config = dict(
    encoder_arch='swin',
    model='contrastive image-text model',
    dataset='procedural textures in two colours, tilted and lit',
    train_examples=195000,
    image_size=64,
    crop_scale_min=1,
    horizontal_flip=False,
    tokenizer='word',
    vocab_size=52,
    loss='softmax',
    embed_dim=256,
    encoder_norm='layernorm',
    encoder_norm_position='sandwich',
    encoder_activation='quick_gelu',
    encoder_mlp_ratio=3,
    encoder_head_dim=16,
    encoder_fused_qkv=False,
    encoder_bias='all',
    encoder_qk_norm=False,
    encoder_parallel_block=False,
    encoder_inner_norm=False,
    encoder_moe='soft',
    encoder_num_experts=32,
    encoder_moe_every=2,
    encoder_expert_mlp_ratio=1,
    encoder_slots_per_expert=2,
    encoder_shared_expert=True,
    encoder_patch_size=[4, 4],
    encoder_conv_stem=True,
    encoder_depths=[2, 3, 3],
    encoder_widths=[48, 96, 192],
    text_encoder_causal=True,
    text_encoder_width=128,
    text_encoder_layers=8,
    text_encoder_norm='rmsnorm',
    text_encoder_norm_position='pre',
    text_encoder_activation='gelu',
    text_encoder_mlp_ratio=6,
    text_encoder_head_dim=64,
    text_encoder_fused_qkv=False,
    text_encoder_bias='none',
    text_encoder_qk_norm=False,
    text_encoder_layer_scale_init=0.1,
    text_encoder_parallel_block=False,
    text_encoder_dropout=0.1,
    text_encoder_inner_norm=False,
    text_encoder_drop_path=0.1,
    text_encoder_positions='rope',
    residual_init='none',
    optimizer='soap',
    beta2=0.99,
    lr=0.0027,
    beta1=0.95,
    shampoo_beta=0.99,
    eps=1e-08,
    precondition_frequency=20,
    max_precond_dim=512,
    one_sided=False,
    adamw_lr_other_params=0.0012,
    grad_clip=3.0,
    gradient_centralization=True,
    steps=9200,
    batch_size=512,
    epochs=24.2,
    lr_schedule='cosine',
    final_lr_fraction=0.01,
    warmup_steps=920,
    weight_decay=0.5,
    adamw_weight_decay_other_params=0,
)
Rows from block 5 of the image encoder of a small contrastive image-text model, named by matrix and row number. Rows with one number within an expert belong to one neuron, the router's apart. Each number is 128 + 24 x the weight over its row's rms, rounded and kept within 0 to 255. All counts start at 0.
After each expert's rows are labels from the 100 images, of 14848, where the router gives the expert most weight on average: "strongest on" is what is common among them. Only what is clearly more common there than usual is listed. The data: procedural textures in two colours, tilted and lit.
# router: slot weights (encoder.blocks.5.mlp.router.weight, 64x192, trained with AdamW), inputs 0-191
# up: expert up (encoder.blocks.5.mlp.up, 32x192x192), inputs 0-191
# down: expert down (encoder.blocks.5.mlp.down, 32x192x192, transposed), outputs 0-191

# expert 30
router.60 [ 97 136 127 145  81 159 116 114 125 114 112 145 147 134 159 108 148  93 107 118 139 117 146 142 117 120 135 133 137 137 123 124 106 140 136 106 110  98 124 119 140  93 100 162 121  82 109 147 104 176 164 112 128 127 127 124 117  86 142 132 103 142 118 117 152 146 152 144 119 108 112 136 150 138 132  93  97  90 142 109  94 141 150 144  76  92 117 169 107 150 112 132 106 103 117  78 153 146 127 123 145 133 151 136 134 154 142 123 127 145 160 100 167 125 146 185 112 123 113  96 118  78 141  70 121 133 147 163 117 116 150 125 132 134 125 167 124 107 111 136 184 139  94  96 152 157 111 126  97 160  76 156  80 131 147  80 152 122 153 153 122 111 142 100 107 136 156  82 104 154 135 124 168 121 108 148 137 181 170 124 144 100 140 176  84 135 160 138 123 146 101 147]
router.61 [122 136 127 152 135 126 143 168 163 100 138 151 115 176 140 107 170  99 120 148 161 120 139 108 149 130 145 156 137 153  82 126 119 158 125 124  87 107 165 106 118  90 100 199  87  71 116 102 113 168 152 118 126 119 141 117 150 111 113 125 121 115 142 149 113 117 160 123 153 109 112 115 156 136 107  74 122  82 131 121 122 130 177 126 111 123 108 140  77 148  99 171 148 148  83 103 142 167 132 119 130 103 121 110 129 161 139 111 110 158 152 125 121 121 165 110 148 138 131 109 108 115 139  85 137 137 135 142 143 102 165 141 104 160  93 153  97 115 148 126 133 119 109  81 149 116 126 158 144 152  98 124 110 110 151  92 119 137 107 125  88 134 132 168 161 119 133  73 118 156 144 178 131 133 112 142 128 153 169 148 116 113 148 158 102  88 165 112 130 123 149 142]
up.0 [149 119 123 127 141 122 138 131 151 153 187 135 112 127 125 145 166 136 133 129 134 138 106 117 193 165 131 146 141 167 134 141 103 112 146 141 136 165 159 141 150 124 133 131 158 132 164 131 160 140 116 105 152 101 131  97 143  89 158 105 154 103 198 136 126 134  89 151 168 166 161 128 144 135  89 169 113 113  74 137 120 112 133 133 148 135 158  97 152 160 144 126 100 154 107 132  89 132 130 127 103 144 123 114 114 142 105 136 110 140 128 123 123 119 135  87 133 123 123  86 149 152  88 129  98 154 137 145 124 142 131  87 177 128 117  91 142 122 103  98 175  95 137 106 107 149  90  87 133  91 115 139 144 168 153 162 173 148 101 118 128 170  77 118 125  91 146  95 156 131 139 104 132  99 129 100 131 141 150 124 133  97  98 134 119 155 108 101 167 158 103 106]
down.0 [160 172  66 122 134 109 147 113 111 105 116 120 133 125 136  94 125 127 130 131 116 122 114 131 134 116  79  96 175 128 134 117 120 124 138 130 118 120 125 150 132 160  82 130 160 125 110 132  99  75 108 149 103 146 132 133 110 138  75 119 143 156 102 124  98 111  94 126 158 133  89 140 130 153 173  67  74  92 117 128 158  88 126 155 132 162 112 108  92 159 121 127 168  98 125 122 154 119 106 126 110 123 133 148 115 146 127 104 124 140 167 132 135 135 148 115 153 115 161 159 125 152 151 138 114 127 105 112 128  94 161 143  93 128 140 145  95 123 116 146 109 202 122 123 101 135  75 146 164 170 128 139 112 111  86 113 143 120 125 147 135 169  99 136 125 140 130 126 126 123 135 119 145 165 123 113  83 104 171 173 131 117 165 120 175 119 164  72 120 134 116 104]
strongest on: pink; pattern colour: pink; brown; ground colour: brown

# expert 14
router.28 [163 130 149 133 139 139 125 141 163 164 165 137 124 126 120 119  92 192 115 139 116 156 108 118  93 118 121 135 108  84 120 144 163 119 166 137 178 126  98 143 173 156 141  85 140 198 162 145 150  80  96 141 120 174 129 146 123 159 129 121 127 114 136 139 109 128 119 145 120 157 148 144 105 112 141 171 146 146 118 115 175 113 118 113 150 152 122 113 168  94 155 138 165 145 145 124 104 139 121 144 107 131 130 157 154  78  94 121 155 105 110 132 108 128 106 105 138 125 135 148 124 166 124 181 103 139  95  85 125 120 120 144 130  94 140 121 111  99 146 115 119 121 118 178  81  84 124 123 117 105 166 115 170 107 124 162 107 116 113 135 131 143 140  75 128 136 136 189 159  92 168 108 138 123  97 117 132  95 114 115 109 130 105 117 154 118 118 140 144 112 149 133]
router.29 [176 159 136  79 114  98 132 128 149 195 163 103 145 149 117 140 104 146 152 108 125 174  89 120 135 134  85 114 130 111  91 128 150 124 149 152 140 142 103 150 125 144 115 131 138 167 147 146 151  95 103 139 144 130 109 120 165 126 106 122 112 137  78 124 139 111 112 119 109 132 128 147 123 146 131 182 143 122  92 145 136  90  89 103 134 137 118 124 163 106 124 108 141 130 148 156 107 166 146 106 114 104 118 138 163 110 115  94 137 126 103 109  89 107  97  81 137 132 172 107 121 142 118 133 112 113  54 108 143 120  94 133 165  82 133 109 130 106 121 108 107 123 153 153 102 129 110 129 113 119 150 107 139 111 123 186 112 148 121 129  79 145 141 124 141 106 115 124 156 129 131  93 103 100 108  87 125  90 107  99 113 177  91  96 164  98  92  98 131 147 157 125]
up.1 [ 94  94 146 133  65 120 141 151 116 126 107 132 126 148 149  88 152 167 155 128 136 135 140 118 126 103 136 140 131 107  80  81  97 159 132 110 149 136 152 107 146 154 142 145 115 155  59 137  89 149 130 108 123 116  90  89 136 148 128 120 116 148 123 117 140 130 137 155 100 144 175 117 153  89 112 125 138 110 143 120 153  89 123 118 127 183 130  90 123 116 121 107 131 139 123 107 145 132 125 145 145 132 102 129 130 167  96 120 170 103 124 187 140 151 132 140 149  94 137 143 143 132 123 146 117 136  98 153 107 139 141 146 124 120 142 159 125 118 123 102 144 105 125 127 142  85 163 165 122 134 114 133  96 134 107 139 120 165 116 196  76 145 117 204 123 171 140 133 151 129 147 136 118 112 111 115 171 159 142 156 104 159 174 122 148 147 116 121 123  95 191 133]
down.1 [175 132 109 154 148 137 124 125 127 134 134 146 111 122 144 160  75 124 130 173 142 148 135 177 152 132 127 158 124 132 128 178 125  87 159 163 156 128 116 110 152 129 124 122 157 122 171 157 185 121 140 139 147 116 149 131 141 113 124 203 114 118 133 120 159  85 124 109 115 147 127 164 130 137 146 106 153 128 106 157  68 109 148 126 125 104 139 131 166 135  99 146 134  72 132 148 122 158 131 119 142 107 111 169  88 158 127  98 105 121  98 139 129 112 113 154 124 127 104 101 117 105 122 157 119 123 167 141 161  95 160 144 149 131 141 101 128 125 150 173 155 130 123 137 129 110 138 127 153 145 103 151 172 136 169 120 192 129 150 140 162 114 102 107 134  78 119 104 157 151 134 111 163 116 139 140  98  93 168 102 117 105 137  90 176 100 133 102 122 126 126 144]
strongest on: teal; ground colour: teal; grey; pattern colour: grey

# expert 31
router.62 [140 122 145 124 106 128 137 165 149 175 103 128 145 170 134 103 152  90 153  84  98 145 136  94 137 133  90  97 141 129 135 107 102 146 125 156 121  71 121  90 148 170  71 138 109 120 101 127 108 151 150 153 154 137 101 153  94 136 109 154 109 119 131 106  84 145 110 147 161 121 103 103 129 102 106 178 124 115 122 172 121 169  99 156 110 152 131 102 172  89 145 153 138  98  91 123 100 100 161 150 115 118 130 126 120 140 184 108 153 127 155 148 107  99 138  99 129  99 114 147 157 116 107 118 141 102 156 128 130 121 101  99 137 115 122 150 132 136 127 143  96 129 162 156 150 156 160 113 129 159 118 137 160 119 138 113 103 129 113 107 156 149  79 150 138 137 162 137 134 100 151  83 111 143 170 161 136  81 111 170 120 131 119 109 155 167  96 107 122 138 119 134]
router.63 [ 88 150 131 165 122 150 173 138 148 142 121 143 119 165 123  78 106 128 145  82 100 116 115 111 167 120  92  84 119 140 135 142 117 102 166 153 140 120 109 102 134 165 141 129 146 111 111 126  91  98 178 153 144 131  51 111  72 164 123 141 138  76 153 106  96 119 120 128 139 138 110 106 115 108 106 103 127 139 107 164 110 105 111 122 119 168 174 108 163 100 102 139 137 104  84 123 129  96 112 151 145 134 156 115 124 105 155  83 148 155 146 128 110 150 147 110 128 146 117 135 149 146 111 153 130 124 137 111  86  92 122 106 124 109  64 100 152 145  90 161 126 132 175 136 151 142 127 137 109 120 144 118 147 148  97 108 121 121 121 105 160 153  95 123 120 152 168 145 137 135 141  97 115 125 160 113 138  93  89 137 100 124 105 136 150 138 142 112  83 129 146 127]
up.0 [ 84  91 128 106 112 126 149 118 104  96 116 101 175 105 110 132 118 152 108 161 139 133 168 137 179 109  89 123 124 151 136 143 123 147 129 133 153 126 139 158 182 105 125 130  90 115 135 160 148 125  78 168 164  90 160 147 140 130 123 107 113 114 114 124 183 143 124 113 143 123 137 130 130 142 113 149 156  85 119  80 130 121 102 140 126 178 125 166 144 123 117 101  99 134  87 169 166 108 141 110 144 142 124 135 125  89 126 145 170 120 165 136 130 110 107 103 174 105 145 123 128 114 122  90 151 151 107 117  79 115  99 132 183 153 100 115 110 136  85 153  84 103 130  97 142 103 132 135 144 139 166 129 106 109 119 120 140 137  76 115 170 106 140 155 151 152 117 137 130 131 126 110 123  94 174 130 133 105 132 149 113 154 108 148 146 142 123  91 168 167 151 131]
down.0 [124 174 122 163 121 108 117 110 128 130 149 158 117 152  93 134 165 113 113 147 158 141 111 138 122 170 140 157 153 104 164 120 155 117 113 104 109 111 119 115  91 167 132 129 152 156 152 112 148 125 163 134 177  99 117 143 100 167 163 167 126 127  98 134 124 123 134 126 103 136  99 110  99 144 117 137 125 132 123 104 159 201 140  90 148  91 144 167 132 149 129  83 147 183 151  89 123 113 113 114 115 143 108 129 138 147 118 129  81 141 129 159 110 134 132  61  92 153 147 153 118 219 154 141 115 139 148 110 120 166 153 142 157 147 130 133 117 120 132 127 104 113  84 113  89 147 135 132 128  99 120 139 118 122 130 115 148  92 151 151 118 104 116 142 129 134 141 115 127 165 116  87 136 144 125 121 108 137 140 171  89 123 101 101 191 148 108 136 109 131 121 140]
strongest on: black; brown; ground colour: black; pattern colour: brown

# expert 7
router.14 [114 106 157 102  63 116 119 105 137 121 154 105 101 121 116 149 133 143 138  89  92 149 126 126 155 125 170 140 126 159 149 128 148 172 124 122  81 140 131 116  90 162 112 124 167 104 113 111 139 174 131 132 105 141  81 133 143 109 127  93 112 134 125 116 107 129 134  97 167 137  91 137 130 142  89 128 150 139 131 167 148 124 120 144  90 146 111 127  89 116 131  98 151 121 141 166 115 105 124 111 122  91 102 115 113 134 127  82 145 149 105 144 122 134 151 138 151 109 144  96 110  75 127 119 149 185 108 116 115  93 121 108 153  87 104 104 152 130  99 151 143  89 110  97 124 183 115 125 129  91 132 136  94 133 173 156 123 141 134  98 104 172 101 150 124 121 118  67 139 157 106 125 115  99 141 122 152 165 167 148 112 169 117 175 116 127 108 104 164 146 142 112]
router.15 [ 86 124 148 124  74 133 123 128  99 128 148 148 134 125 140 134 180 116  88 112 132 135 132 112 185 171 124 106 180 130 151  93 145 122 122 100 118 166 166  85 134 146 113 161 143 107 113 134 152 148 125 142 149 152 113 123 117 123 124 152 118  89 123  88 111  94 114 140 113 113  90 133 106 119  78  98 104 106 145 149 134 123 104 136  79 156 158  98 126 125  96 116 129 151 130 170 123  99 115 118 152 116 147 133 116 146 148 121 134 103 125  98 131  97  84 169 161 132 169  83 143 118 113 111 138 133 163  91 143 111 162 120  98 100 116 101 134 125 143 126 133 137 127 152 156 102 139  94 104  98 119  73 138 151  70 170 129 161 152 150 159 144 111 140 150 118 154  94 103 131 143 129 142 155 137 150 150 143 142 176  98 113  96 121 154 118 139 106 122 148 101  77]
up.0 [128 139 108 134 113 112 122 144 123 111 152 140 101 109 104 104  73 124 145 168 162 124  89  97 106 117  86  98 110 117  97 141 143 116 100 142  87 125 111 140 107 139 114  53 136 140  96 143 109 110  66  88 152 120 136 130 175 124 127 146 132 134 151 146 137 147 122 149 125  98 146 127 133 190 127 144 166 109 149 136  99 182 171 108  89 140 127 129 149 148  98 101 112 117 152  88 108 144 123  88 131 100 131 117 107 131 151 155 103 107 124 110 126 154 140 125 103 121 146 127  97 136 145 137 148 132 135 155 148 118 103 127 123 109 119 113 122 140 136  99  98 142 145  72 135 130 137 130 155 135 113 187 133 127 135 142 110 121 132 105  97 137 144 126 158 126 144 141 125 151  91  61 148 115  82 137 145 164 137 150 138 187 100 163 137 129 120 122 154 163 109 190]
down.0 [133 126 128 148 134  80 125 105 134 140 124 131 143 180 140  87 146 167 138 118 123 142 149 175 141 104 156 107 137 140 115 103  74 108 126  97 140 112  85 137 109 121 156 148 118  93 162 157 154  89 144 140 121 161  73 144 134 110 116  70 125 111 121 143 131 117 166 145 152  98 124 120 148 108 133 136 126 137 107 129 126 143 123 122 145  98 150 139 132 169  96 177 122 125 106 182 127 167  99 120 143 145  99 161 155 126  70 104 120 115 109 131 142 107 100  72 118 105 137 151 134 117 121 112 135 129 122 107 119 136 158 109 171 116  97 109 164  95 135 113 151 145  95 131 132 116 104 103 111 134 182  86 101 132 125 116 107 101 124 161 138 131 131 120 153  98 101 145  83 157  82 155 152 135 158  92 119 113 122 141 129 121 124 126 132 131 165 174 103  84 165 158]
strongest on: purple; pattern colour: purple; green; ground colour: green

# expert 8
router.16 [132 140 125 117 106 121 156  87 104 127 136 131 118 122 153 184 115 113  99 152 129 126 189 124  99  99 169 153 175 157 141 125 134 171  73 124 119 116 101 117 126  98 126 128 121 103 114  94 115 154 137  86 105  96 152 137 152  93 158 128  79 129 128 129 159 143 136 131 111 134 115 120 170 132 179  99 104  84 116 115 139 134 160 149 120 105 153 144 105 124 139 135  77 150 155 123 109 157 130  84 128 141 114  96 157 164 113 126 103 147  88 141 134 152 160 136 115 146 113 123 115 129 142  90 143 152 119 171  92 163 142 145 120 140 152 147 136 125 105 159 145 122 124 115 143 110 141 143 140 139 109 187 123 116 181  94 143 150 142 127 102 137 140 140  94 117 117  86 140 172  90 149 177 123  99 127 103 148 138  90 125 160 121 162 106 122 146 153 139 165 101 106]
router.17 [145  99 118 117 114 134  99 115 127 107 149 124 127  73 163 181 135 128 102 144 139 120 174 164 109 101 163 163 148  90  97 158 102 124  98 122 115 152 122 145 116  91 166 126 108 110 150 127 147 134 154  88 105 107 174 103 146 118 151 146 112 156 125 118 137 125 117 126  84 112 122 126 118 137 195  86 119 117 144 104 126 149 183 139 134 104 130 154  96 130  95 101  90 155 123  92 152 135 129  82 116 146 116 122 138 134 110 139 122 110 103 130 139 143 124 140 142 142  94 111 113  95 144 136 125 160 135 140 126 182 160 179 109 139 141 140 140  99 140 136 166 102  98 125 134  94 131 153 126 151  76 151 114 106 145 119 157 140 116 128  97  96 147 135 105 110  97  93 151 159  88 147 147 116 118 111 104 191 152 115 151 153 141 164  97 110 158 145 130 139 120  88]
up.0 [102 119 141  97 127 143  92 110 122 122 149 145 121  78 123 106 137 134 122 110 118  76  99 135 119 113 135 131 153 117 142 122 109 155  99 130 138 130 144 153 109  80 122 107 144  93 160 133  97 163 115 137 178 115 156 156  67 169 120 133 134  94 162 136 135 173 160  97 132 120 105 150 141 109 131 103 108  89 118 133  96 157  95 120 113  93 121 124 124 159 117 147 108  93 117 144 115 135 114 147  85 126  81 145 165 131 100 116 185 140 127 142 146 127 120 141 129 168 112 129 166 113 183 168 188 135 131 134  98  89 122 139 136 126 120 160 106 131 141 140 133  81 116 128 136  90 115  92 113 108 170  91  74 136 153 126  85 125 129 121  84 111 108 110 155 128  97 111 116 157  97 117 158 114 137 169 123 139 123  84 140 146 109  93 133 140 126 137 132  98 148 118]
down.0 [116  90 140  95 137 120  97 148 154 160 147 130 108 146 142 116 101 108 128 130 141 200 125 119 159 124 101 120 160 142 129 142 136 114 102  55 140 138 118 179 174 124  93 122 158 186 128 116 127 115 128 141 122 106  88 131 139 133 145 119 111 140 137 153 125  75 102 162 127 144  81  87 121 143 139 113 130 165 133 131 168  90 139 120  87 112 162 146 120  97 153 134 139 112 155 155 139 146 100 144  95  87 145 115 103 102 169  77 111 114 138 120  94 155 123 100 125 168 155 104 128 110 123 122 118 179 120  98 127 130 115 104 134 109  78 156 120 125 130 107 138 118 140 128 131 120 117 120 146 142 100 156 112 158  85 126 161 116 136 100 141 129 119 122  80 145 156 156 164 131 106 132 126 145 123 133  97 155 131 179 117 158 153 172 147 123 121 125  89 152 157 143]
strongest on: white; pink; ground colour: white; pattern colour: pink

# expert 28
router.56 [ 75 131 121 158 134 109 158 115 162 157 125 141 103 110 154 167 135  86 128 165 130 127 195 129 137 125 171 147 118 176 116 114 125 161  84 137 114 139  92 133  78 142 114 147 111 146 145  90  97 133 158 105 105 113 123 125 162  80 162 148 129 159 150 162 140 130 154 111 139 129  93 100 141 152  98 124 116 114 121 117 109 119 123 134 159 118 153 158 143 105 118 138  88 113 154  97 117 136 156 115 117 120  95 156 114 143 117 105 125 126 116 152 113 153 123 118 156 131  56 105 137 101  95 106 158 173 121 157  97 144 164 140 136  95 155 145 137 114 112 147 132 102 128  90 122  92 145 126 143 128 117 157 161 128 137 143 136 132 158 119  98 154 124 147 116  82 125  87 124 158 109 135 180 102 147 144  88 184 115 126 128 110 138 155  88  95 137 140 126 150 120 106]
router.57 [102 100 118 142  88  89 153 118 113 171 113 178 101  84 147 169 168 124 121 138 122 134 159 128 147 106 138 127 178 127 107 116 101 127  91 119 100 110  75  95  79 120 140 120 104 118 122  69 128 147 133 132 120 148 130 129 162 126 134 140 117 101 131 152 116 123  97 138 126 111  96 130 161 106 152 116 136 142 154 152 104 141 133 170 129 138 136 187 114 150 121 118  83 132 128 102 112 109 149  90 149 119 114 163 140 175 141 113 154 157 103 147 142 103 116 117 133 129 122 138 144 110 119 134 157 129 159 144 115 187 120 177 143 125 100 104 144 105 129 154 161  95 118  99 158 129 157 153 158 140 128 180 147 113 118 104 125 160 151 132 101 125 130 142  89  91 135 139 135 172  87 125 186 127 134 141 123 167 118 127 163 141 113 135  85 134 125 146  94 165 103 122]
up.0 [159 131 142 129 163 125 161 128 151 142 149  59 100 165 110 134 138 140 118 170 130  91 135 138 118  88 146 149 113 156 135 109 119 105  91 128 113 130 145 128 113 121 134 153 133 129 143  87 117 126 111 129 136 178 138 131 185  94 111 135 145 117 142 138 131 129 163 155 161  98 102 121 150 141 139 115 146 120 153 132 133 130 145 197 150 130 125 133 129  91 157 106  89 136 149  68 102 146 152  73 142 115  61 137 136 118 113 138 122  98  66 162 101 126 144 113 120 133 128 127  85  83 154 115  89 123  71 161 135 134 139 126 128 129 167 133 133 113  94 111 117 153  90 105 127  85 124 105 137  74 150 159 123 106 144  86 155 130 114 118 148 128 107 126  93 121 131 142 152 112 107 137 143 153 111 115 113 150 125 119 138 100 123 111 150  89 144  93 161 144 133 153]
down.0 [124  83 156 121 123 140 137 109 101 127  84 128 129 109 140  86 167 127 108 108 108 109 165 122 148  88 162  89 150  82 108 146 141 110 152 136 133 116 109 149 117 165 137 114 146 159 117 166 128 125 153 157 155  88 125 159 110 126 135 138  90  83 116 109  88 122 154 140 158 154 125 119 115 113 162 172  82 102 126  99 124 105 137  96 148 142 123  82 129 121 119 161 100 158  89 123 110 134 123 176 117 113 183 138 176 104 124  93 136 115 199  90 145 137 124 135 141 135 167  92 152 171 126 105 120 139 133 105 131 108 129 129 131 136 114 105 152 130 107 137 152 113 153 132 123 117  94 163 103 137 138 115 115 115 174 133 120 121 146 138 107 123 157 130 133 156 146 108 109 132  89  96 107 151 128 162 124 137 151 121 125 172 186 113 104 116  92 165 107 134  99 112]
strongest on: red; brown; ground colour: red; pattern colour: brown

# expert 12
router.24 [172 139 135  94 128 117 139 163 140 176 141 109 141 142 113 118 107 189 147 111 144 132 127 131 108 131 117 115 116 104 149 136 152 117 135 160 157 173 150 159 135 148 145 121 148 178 126 169 121  93 111 148 167 126 123 135  93 141 111 117 182 121 121 103 130 162 112 146 104 145 128 117  81 128 125 181 149 186 125 127 147 112 117 122 177 129 142 110 134 132 133 127 184 127 111 165 155 106 107 180 158 101 142 130 117 101 127 146 140 154 112 134  80 144 103 123 101 131 163 140 157 131 104 157 138 135  96  71 128 115 108 114 144 121 176 108 139 155 136 113 139 132 174 147  88  94 143 118 123 113 190  90 131 149 128 171 125 132 103 131 158 135 132 116 138 170 100 168 153  97 139 118  96 144 145 116 153 116 123 113 108 129 125  94 145 172 128 125 147 115 151 121]
router.25 [166 109 130  91 136 130  95 125 116 166 177  87 150 146 125 110 108 169 139 127 142 154  74  85 151 151 108 125 108 127 131 113 173 141 162 146 163 123 144 139 159 162 141 114 143 150 167 160 133 114 102 153 158 150 121 154 131 122 129 106 154 119  98 127 122 147  97 106  99 144 120 123  98 145 153 154 113 102  96 156 165 104 108  78 174 194 110 116 173 104 136 131 161 158 108 147 100  78 135 120 105  97 135 118 155 103 119 104 144 156 138 109  92 122  70 130  87 124 167  97 115 148 108 175 120 128 129 136 111 129 117 125 137 125 114 112 111 125 123  96 123 131 109 163 121 119  89 108 114 122 150  89 136 147 121 154 129 143 102 155 147 149 134  93 152 161 116 129 158 132 145 127 111 130 116 146 113 100 114  99 106 142 127 103 158 150 110  97 128 125 179  95]
up.0 [100 119 143 144  93 125  82 140 137 108 133 161 167 118 115  78 107 146 117 121 164 129 123 145 175  95 125 164 104 115 159 132 141  98 121 154 141 125 132 124 128 119 142 124 146 160 138 134 150  83 146 133 131 126 145 106 166 104  96 115 102 121 102 125 134 139 158 156 123 109  84 113 172 113 117 115 114 107  88 105  95  86 161 124  83 180 108 139 189 131  84 127  81 106  82 144 141 149 140 138 136 155 146 135 140  77 112 154 104 129 125 115 133 151 127 128 154 166 144 131 159 143 140 145 139 133 135 128 121 143 149 151 119 107 103 107 171 113 104 127 109 129 102 124 149 153 108 135 131 145 106 127  95  82 121  98 110 105 112 104 139 111 156 162 121 146 148 110  80 122 118 116 129 144 112 160 123 127 118 102 178 118 124 139 166 116 138 102 173 211  97 130]
down.0 [136 120 104 125 146 121  86 124 101  82 114 160 130 159 141 153 114  94 113 110 144 133 155 163  80 126 135  99 145 129  76 122 126  92  95 107 146 127  88 116 129 111  71 128 155 126 129  97  97 159 125  89 130 127 114 109 107 128 153 158 159 135 154 174 134 106 107 173 133 112 124 159  99 163 148 110 135 178 153 104 121 102 126 169 128  61 141 115  79  89 100 126 179 126 144 121 154 160 133 117 125 121 118 118 130 170 105  91 165 116 117 118 133 140 157 141 127 119  94 147 133 164 138 110 123 120 100 153 129  96 110  99 138 137 134  99 115 110 145 139 158 108 132 132 143 127 125 108 110 116  97 130 108  96 118 147 142 174 131 103 130 171  74 100 128 111  99  98 170 106 124 127 106 131 129 114 160 104 136 169 106 107 109  96 104 144 152 122 111  83 134 131]
strongest on: blue; ground colour: blue; teal; pattern colour: teal

# expert 22
router.44 [131 119 114 116 138  91  94 116 117 123 155  88 126 126 122 139 109 118 130 160 182  96 161 163 100 136 134 114 119 110 113 138 124 177 119 143 141 154 124 140 104 103 105 116 126  73 156 154 117 111 104  88  93 130 165 119 161 114 143 150 120 139 144 100 135 151 152 106 114  67 165  69 101 161 160  97 100 114 141 106 140 117 153 116 174  99 104 123 101 152 103 106 131 177 139 134 173 141  99 123  99 120 133 114 134 131 114 155 125 134 131  99 159 106 133 142 137 108 102  98  72 108  96 134 106 156 126 139 119 136 122 129 118 163 166 120 152 117 145 130 171 112  83 113 119  92 108 113 118 163 132  71 112 155 142 121 145 124  76 137 130 113 143 123  92 111 117  93 159  89 132 171 108 179 111 132 125 155 136 102 132 153 157 131 114 133 133 150 163 135 140 128]
router.45 [156 128  87 111 115 156 123 135  84 105 147 109 144 120 118 180 132 151 117 150 158  92 161 111 146 134 181 146 142 146 110 127 125 150 151 121 143 159 121 172 119 136 123 127 104 102 119 163 101 170 110 127  98 133 167 133 189  96 141 119 114 177 116 117 140 121 177 108 136  95 135 111 143 149 164 101 113 148 123 108 149 116 123  99 147 101  92 148  83 132 110 135 123 193 146 140 154 122 108 161 116 126 149 134 140 106 150 142 130 156  91 145 155 121 139 147 139 148 121 118 104  97 165 122 115 157 153 154 104 160 126 124 147 128 151 137 145 103 163 103 100 138  92 111 139  82 140 122 123 126 133 130  91  96 139  99 122 117  86 133  80 113 156 140 141 140 121  76  96 127 131 157 139 158 112 142 146 129 195 137 132 116 131 136  98 122 191 121 157 105 151 102]
up.1 [127 138 141 145 113 154 161 138 158 113 194 110 107 142 125 124  99 139 156 152 108 101  90 118 151  97 136  87 156 147  99 136 103 111 122 150 117 113 107 122 129 132 137 195  74 124 144 130  90  98 111 136 155 109 140 134 172 129 122 143 112  84  83 112 121 138 119 103 141 103 153 117 103 112 129 129 135 151 107 141 155 116  80 140 107 142 136 121 165 154 129 162 132 129 129 141 158 137  90 152 179 117 108  95 144  84 111 129 121 125 104 127 136  95 148 126 140 173 111 120 109 149 107 125  99 124  78 123 174 128 124 129 128 166 163 116 126  95 119 157 139 116 103 140  61  88 104 150 111 154  94 162 148 123  96 114 174 155 143  94 128 131 124 113 114 120 134 138 124 106  94  86 110 159 104 122 174 132 148 134 116  97 100 166 144 159 136 100 127 151 137 158]
down.1 [111 178 101 139 144 148 115  92 109 129 101 165 140 112 102 118 128 120 124 159 109 175 121 138 139 121  87  97 146 124 122 161 159 142 128 155 120 165 143 146 143 128 102 123 119 143 111 152 150 142 140  90  94 161 154 140 111 106 157  96 164 185 161 112 135 123 134 129 118 138 118 154 186 139 145  75 115 128 170 153 103 126 141 105 150 113  96 119 106 131 104  98 124 132 139 121 148 147 131 132 115 137 126  91  81 137 114 122 130 133 137  67 144 158 109 107 153  95 162 128 116 109 154 128 127 117 153 158 152 108 141 123 123 160 127 150 108 164 153 152 158 136 140  83 179 159 122 105 148 121 147 115 115 133 139 118 135 122 116  77  80 149 158 163 114  94 143 123 137 128 140 168 131 173 133 185 103 148 112 113 148 112 158 114  82  98  87 134 166 125 123  98]
strongest on: white; grey; ground colour: white; pattern colour: grey